A small image classifier, trained from scratch: 24-pixel images.
Rows from block 12 of a small image classifier, named by matrix and row number. Rows with one number belong to one neuron. Each number is 128 + 32 x the weight over its row's rms, rounded and kept within 0 to 255. All counts start at 0.
After each neuron's rows are labels from the 100 images, of 14848, where the neuron reaches its highest value: "responds to" is what is common among them; "patch colour" is the nearest of a few named colours to the mean colour under the peak. Only what is clearly more common there than usual is listed. The data: procedural textures in two colours, tilted and lit. In brackets: how many of the 100, against the usual share in percent.
# fc1: MLP up (model.blocks.12.mlp.fc1.weight, 512x128), inputs 0-127
# fc2: MLP down (model.blocks.12.mlp.fc2.weight, 128x512, transposed), outputs 0-127

fc1.470 [120 142  24 131  50 139 156 184 121 121 115 125 124 136 121 110 111 153 122 156 110  87 119 202 196 123  88 138 133 130  97  81 140 164 145 176 147 100 117 168  90  70 108 132  84  92  69 140 171  95 116 121  79 156 134 140 142 130 116  82  85 105 112 131 141 126  89 106 139 162 185 122 153  76 122  93 165 138  92 120 151 108 127 119 125  41 150 198 148 111 140 104  97 120 120 163 114 150 153 117 133 199 112 103 154 159 132 140 138 164 124 133 137 111  88 121 138 178 141  77 177 137 170 127 151 145  71 167]
fc2.470 [148 111 169 115 177 146  80 127 125  92 103 125  69 138 111 130 138 146 114 153  96 157 133 143 139 132 167 128 167 116 106 116  89 106 118 147 148 130 115 102 123 152 103  96 155 172 158 109  36 157 218 119 173 145 142 159  78 144 129 168 196 186 121 116  74 110 120 120 123  92 135  69 106 198  97 196  90 108 140  84 139 150 114 157 165 148  94 123 118 179 162 123 140 129 156 122 145 130  93 168 149 125 128 127  96  80 163 135 141  17 127 130 185 177 149 120  94 116  99 159  90  92  95 143 112 129 125 116]
responds to: green (63 vs 16.9); ground colour: green (62 vs 8.2); teal (47 vs 16.2); ground colour: teal (36 vs 8.2)
patch colour: green (53 vs 9.8)

fc1.468 [149 136 159 132 121 133 128 142 157 124 145 136 148 137 140 118 148  51 143  74 101 101 162 147 117  72 105 134 170 140 110 182 180 139 122 137  64  59 130 128  95 163 151 122 129  81 138 205  84 179  87 163 190 100 180 113 123 124  95  86 158 115  92  79 155 150 146 147  97 103 112 124 149 154  92 156 118 148 108 213 133 183  75 161 100 143 102 131 119 129 106 157 103 130 172 121 107 130 152 149 191 135 120 136 124  88 106  95  94 111  89 106 126 136 113 144  88 119 126 163 145 152  97 109 103 168  17 133]
fc2.468 [104 117  76 116 137 104 145  96 123 151  93 118 113 127 124 158 112 173  93 161 164 175  64  88 145 183 156 124  80 128 152  85  56 121 131 126 167 188 119 149 145  81 112 182 130 185 147  53 159  81 157  97  52 136 113 150 119 135 169 168 124 154 151 171  94  94 103  98 139 148 105 143 101  83 170 123 152  96 111  89 116  82 190  85 148 147 162 125 144 143 129 115 140 122  68 145 166 128 107 104  91 131 132 149 147 166 140 171 172 141 146 137 151 113 161 107 168 151 142  81 116 108 152 141 173 101 211 115]
responds to: green (88 vs 16.9); ground colour: green (88 vs 8.2); teal (49 vs 16.2); pattern colour: teal (44 vs 7.9)
patch colour: green (63 vs 9.8)

fc1.416 [ 99 141  90 180  52 153 126 161 155 107 152 190 138 131 134  93 123 139 147 120 162  69  86 142 192 170 127 123 158 168  98  93 105  81 124 135 136 110 169 122  65  72 140 118  95  80 113 122 142 107 123 155 144 133 116 165 178 116 124  84 118  97  97 159 112 122 101 121 169 134 210 181  97 106 151 115 159 126  38 127 130 154 135 107 128 107  90 155 167  89 165  65 119 126 113 119 110 117 114  90 139 208 164 103 147 107  92 149 119 134 161 154  98 115 116 122 144 182 152 140 146 113 148 171 116 200  91 160]
fc2.416 [135 115 143  79 140  76  79 145 113 114 151 118 100 111 135 157 119 121  66 146  71 179 120 147 134  85 133 123 201  75 146 138 111 103 160 202 146 122  99 134 148 117 104 137 162 160 107 122  61 179 187 108 166 108 145 158  79 125 121 135 154 191 156  79 106 120  83 160 134  98 130  64 122 111  99 174  73 124 158 113  96  91 154 186 153 123 171 123 113 187  76 132 136 120  87 101 123 140 103 162 138 146 126 142 124 128 162 158 175  58  93 137 185 153 171 142 126 103 150 124 150 139 115 121 138 104 125  49]
responds to: green (57 vs 16.9); grey (55 vs 16.6); ground colour: grey (44 vs 8.4); ground colour: green (43 vs 8.2)
patch colour: green (45 vs 9.8)

fc1.460 [ 96 177  44 132  73 144 140 165  98 109 133 150 116 148 106 141  91 156 135 144 106 117 114 211 179 115  79  77 128 133 110  91 137 161 123 138 104 125 133 153  74 105 114 123  85  98  86 103 136 130 101 175  58 142  93 109 186 129 125 106 111 132 102 162  92 140 105 100 158 128 190 150 127  74 138  78 147 105  59  87 131 111 118 146 114  73 121 185 142  94 176 129 128 168 137 146 118 146 131  71 128 178 158  97 130 147  97 140 135 123 129 113 109 137  90  84 197 152 162 133 180 163 180 111 153 164  86 164]
fc2.460 [166 126 153 155 164 138  69 113 101  88  98 115  89  96 131  98 144 105  90 150 111 169 122 137 128 124 190 182 174 125  98 149 132 101 150 179 159 145  58 147 154 120 134 124 129 143 162 124  93 160 210 121 197 119 139 192  69 161 142 138 142 171 152 133  78  98  88 141  94 111 100  66 105 204 111 190 121  99 154 126 168 113 129 164 150  74 107 133 115 147 105 148 128  94 146  94 115 158  88 139 167 184 106  87  96 101 153 117 151  57 158 133 167 134 166 120 126 121 109  92 111  98 107 135 124 104 138  71]
responds to: green (74 vs 16.9); ground colour: green (72 vs 8.2); teal (60 vs 16.2); pattern colour: teal (38 vs 7.9)
patch colour: green (69 vs 9.8)

fc1.131 [117  44 151 123 159  99 101 106  91 116 153 149 122 138  92 131 127 162 151 111  97 114 168  65 104 185 148 175 120 184  84 168 128 101 104  87 133 157 117 124 115 119 189  71 128 126 150 130 101 166 105 143 158 161 144  81 102 136 139 117 134 112 166  88  94 162  86 140 101 167 103  83  85 159 199 119 109 127 137 151 156 122 184 102 136 150 111 140  90 164 117  84 111  78 132  90 173 103 123 130 183 149 109 195  97  81 115 151 104 149 150 114 132 170 171 133  54 123 156 100  93 118  62 129 188 132 159  95]
fc2.131 [117 113  99 121 130  52 147 179  97 160 231 157  92 127 118 131 117 122 133 149  89 154  73 143  58  40  95 100 112 110 171 162 102 101 178 202 133  93 168 134 166 110 108 162 118 142  92 111 144 103 172  87 114 159 156 128 144  99 142  91 163 157 119 169 151 156 145 139 151 163 148 158 121  53 127 143 114 135 146 109 108  41 133 190 122 130 139 120 111 126 152 132  94 147 122 111 142 124 145 146 100 109 131 141 134 146 123 152 175 110 108 136 153 111 137 187 138 104 123 145 209 187 167  99 143 135  97 134]
responds to: black (94 vs 17.1); pattern colour: black (61 vs 8.4); ground colour: black (33 vs 8.7)
patch colour: black (29 vs 4.4); green (29 vs 9.8)

fc1.255 [131 142  50 163 147  81 135 121 124 130 173 129 166 128 136  79 175 126  84  99 113 150 150 111 142 187 140 122 125 159 109  94  96 116 169  91 144 183 158 164 134 107 167 115 137 189 173  99  80 134 128 120  79 147 143 153 126 163 184 133 137 136  99  94 114 100 103  85 117  81  60  82  71 138 128 168 189  69 141 139 117 157 143 130 152 133 102 141 147 126 102 210 122 110 120 141 195 129 127 134 126  81 137 199 143 123 103 175 121 141 131 147 170 109 105  81 160  94 100 113 145 117 109 190 149 102  55  99]
fc2.255 [127 126 176  72 129 155 116 152 137 138  71 125  99 188 119 139  80 116 181 144 125 120  96 135 116  66 127 129 142  89 148 178 152 165 102 143  99  67  82 132 131 161  79 136 157  77 104 167 181 126 133 138 182  94 115 106 134 111  71 138 139 134 159 172 130 151 159 168 127 173 150 185 171  99 104 125  76 179 121 135 150 107 115 150  94 127 156 102 114 109 158  77 139 151 119 128  85 140 125 130 116 148 122  54  69 132 146 104 114  90 103  83  63 153 147 198  98 158 166 156 137 142 131  66 111 155 182 177]
responds to: green (73 vs 16.9); ground colour: green (72 vs 8.2); ground colour: teal (26 vs 8.2)
patch colour: grey (44 vs 20.6)

fc1.377 [118 172 104 147  58 171 139 153 144 127 126 152 129  80 114 106 126 143 136 103 131  80 137 157 169 178 141 114 152 177  93  76 125  72  92 162 132 135 157 124  78  67 135 107  90  90 111 163 151  99 128 144 132 132 119 151 169 135 106 128  92  73 134 172 138 114  76 122 159 139 219 125 113 110 146 114 131 141  66 115 124 151 154 102 167  32 126 176 136  79 188  96 106  90 111 110 169 110  91  82 172 191 141 100 151  98 107 102 110 176 171 141 114  96 143 157 157 143 109 147 154 113 150 149 145 154  80 167]
fc2.377 [170 118 138  98 152  52  80 134 104  97 152 120  78 104 135 138 128 124  85 140  73 197 107 152 117  85 135 118 149 114 145 167 109 128 155 169 124 108  91 115 137 130  99 144 168 146 101 109  64 186 161 125 164 120 157 148  92 112 137 133 169 219 133 109  91 106 106 138 152 122 119  79 105 123  76 178  83 124 166 128 111  82 167 173 155 168 169 132  96 177  69 113 136 123  98  94 110 109 117 175 151 136 131 137 108 129 173 151 174  51  82 124 202 162 170 101 109 129 157 125 147 128 110 121 134  96 137  68]
responds to: green (60 vs 16.9); teal (47 vs 16.2); ground colour: green (46 vs 8.2); ground colour: teal (27 vs 8.2)
patch colour: green (48 vs 9.8)

fc1.494 [119 163 126 169  96 167 121 234 150 120  92 112 142 132 123 132 114 102 133  92 145  86 113 178 161 147 128 158 114 151 142 143  86 105 135 100 158 146 151 226  98 110 171  93  96  84 112 165 107 124 108 151  44 119 118 122 110 100 173 130 141 144  91 111 152 149 131 131 137 177 183 200 172 125 137 141 170 121  69 113 131 107 140  94 104 119 119 149 161  85 118 117  64 167 117 125  60 149 187  98 118 131  91  74 112 147 152 187 155 132 129 111 108  86  77 119  97 150 119 141 103 125 118 154 141 121 194 162]
fc2.494 [134 158 137 129 134 125 127 149 112 114 188 170 127  99 101 170 124 140  84 166 100 183 107 137 112 113 132  99 197  72 141  41 147 105 161 209 130 141 157 129 143 190 111 193 131 111  64  96 115 156 198 104 159 114 111 200  66  86 144 113 130 128 156 114 120 153 133 135 104  78 138 101 140 111  89 158  54 137 161  88 103 109 140 156 146  99 165 104 125 158 134 109 114 102 121 110 148 103 125 120  88 157 177 143  91 100 148 174 180 123 117 186 132 160 113  96 137  60 139 146 141 133 132 117 115 126  71 121]
responds to: black (58 vs 17.1); brown (52 vs 16.8); ground colour: black (51 vs 8.7); ground colour: brown (44 vs 8.2)
patch colour: brown (66 vs 19.1)

fc1.282 [ 90 195  86 136  86 116 151 233 149  98 133 131 132 113 127 138  79 106 147 150 116 141 130 169 170  79 113 121  83 109 147  70 171 125 123 179 137 155 109 202 112 135  74 144  67  97 138 136 186 106  95 129 115 118  96 175 107 125 112 131  67 148 148 151 126 121 154 122  92 157 174 126 120  69 106  69 136 155 125 118 152 144 164 111 193 121 174 137 186 104 122 107  89 161 144 157  99 156 168  81 132 169 112  89 148 157 121 154 154  99 152 127 130 110  63 123 153 149 159 105 175 141 162  83 145 107  96 148]
fc2.282 [126 144 140 147 129 169 114  93 139  63  86 127 133 111 120 141 154 178 136 157 148 121 136 119 167 167 105 135 148 132 116 137 120 127 108  66 159 120  86  76  53 124 146 103 163 143 139 123  95 188 178 141 129 137 134 138 110 122 163 121 193 132 118  72 119  96 102  73 144 113 143  88 100 232 139 188 141  74  10 150 156 164 124 140 118 122  99 131  87 152 144 134 175  80 174 174 112 140 112 139 157 109 126 107 147  98 137 111 135 131 114 119 137 130 138  76 148 121  52 152  76  89  83 148 111 121 163 123]
responds to: black (78 vs 17.1); ground colour: black (74 vs 8.7)
patch colour: brown (74 vs 19.1)

fc1.492 [143 143  58 160 148  89 134 119 127 132 174 133 170 132 134  72 185 134  86  96 112 148 151 112 134 180 132 131 134 157 100  90  94 119 174  93 145 179 168 154 142 112 173 107 136 182 171  98  69 133 128 120  87 159 136 145 123 162 179 130 143 130 103  88 116  99 112  83 118  78  52  90  73 140 131 161 181  74 151 134 116 155 143 129 151 134 104 141 143 122  98 213 120 109 113 130 207 128 127 131 127  82 135 206 135 118 107 178 124 148 127 148 170 108 108  90 152  98  94 118 142 111 113 192 149 106  64  96]
fc2.492 [130 128 180  71 129 161 110 154 135 141  70 119  96 181 119 139  75 112 187 149 116 122  99 146 123  76 128 127 132  84 138 183 150 165  97 137 102  62  77 134 137 166  79 133 142  82 106 164 181 117 128 147 172  85 121 105 131 100  91 141 134 132 157 183 133 139 154 169 124 174 155 190 166 101  89 124  92 164  98 141 166 106 120 150  87 122 158 100 114 113 179  82 140 148 130 139  84 143 122 132 118 151 119  36  86 126 147 109 110  93 109  82  66 153 143 185 108 158 171 149 137 146 129  71 120 152 179 171]
responds to: green (98 vs 16.9); ground colour: green (98 vs 8.2)
patch colour: green (26 vs 9.8)

fc1.263 [102 190 132  88 161 117 127 192 137 139  99 116 113 112 150 148 132 115 124 117 123 170 141 107 133  95 104 144 119  71 194 115 125 147 153 134 131 116 134 172 147 180  87 148 127 152 143 106  86 106 108 147 110  58 186 167 156  93 141 174 116 158 146 152  61 149 163 135  64 133 124 115 151 111 122 115  88 124 192 119 117 125 134 152 153 146 104  56 132  81  94 148  76 188 159  73  91 120 173  82 101 101  44  80 107 127 201 183 176 117 110 147 141 120  86 107 139 148 121 154 100 158 136 132  88 120 166 119]
fc2.263 [124 150  83 209  80 140 180 118  99 142 145 144 169 138 143 146 131 137 144 152 182  86 140 158  76 167  92 138 108 160 124 112 147 141 122  79 118 157 137 110 122 125 178 138 136 103 156 129 146 155 120 108  63 114  98 189 100 128 126 123  75  97 127 134 180 108 140 107 118 139 154 156 131 118 127 102 166 103 108 172 131 166 110  74 126  15 108 137 118 144 117 147 159 109 151 224  84 121 123 124 101 124 208  76 105 150  73 109  93 151 113 156  99 149 120 154 152  95 124  77 135 104 135  89 160  95 106 196]
responds to: purple (65 vs 16.6); ground colour: purple (60 vs 8.5); brown (56 vs 16.8); pattern colour: brown (43 vs 8.6)
patch colour: purple (53 vs 7.5)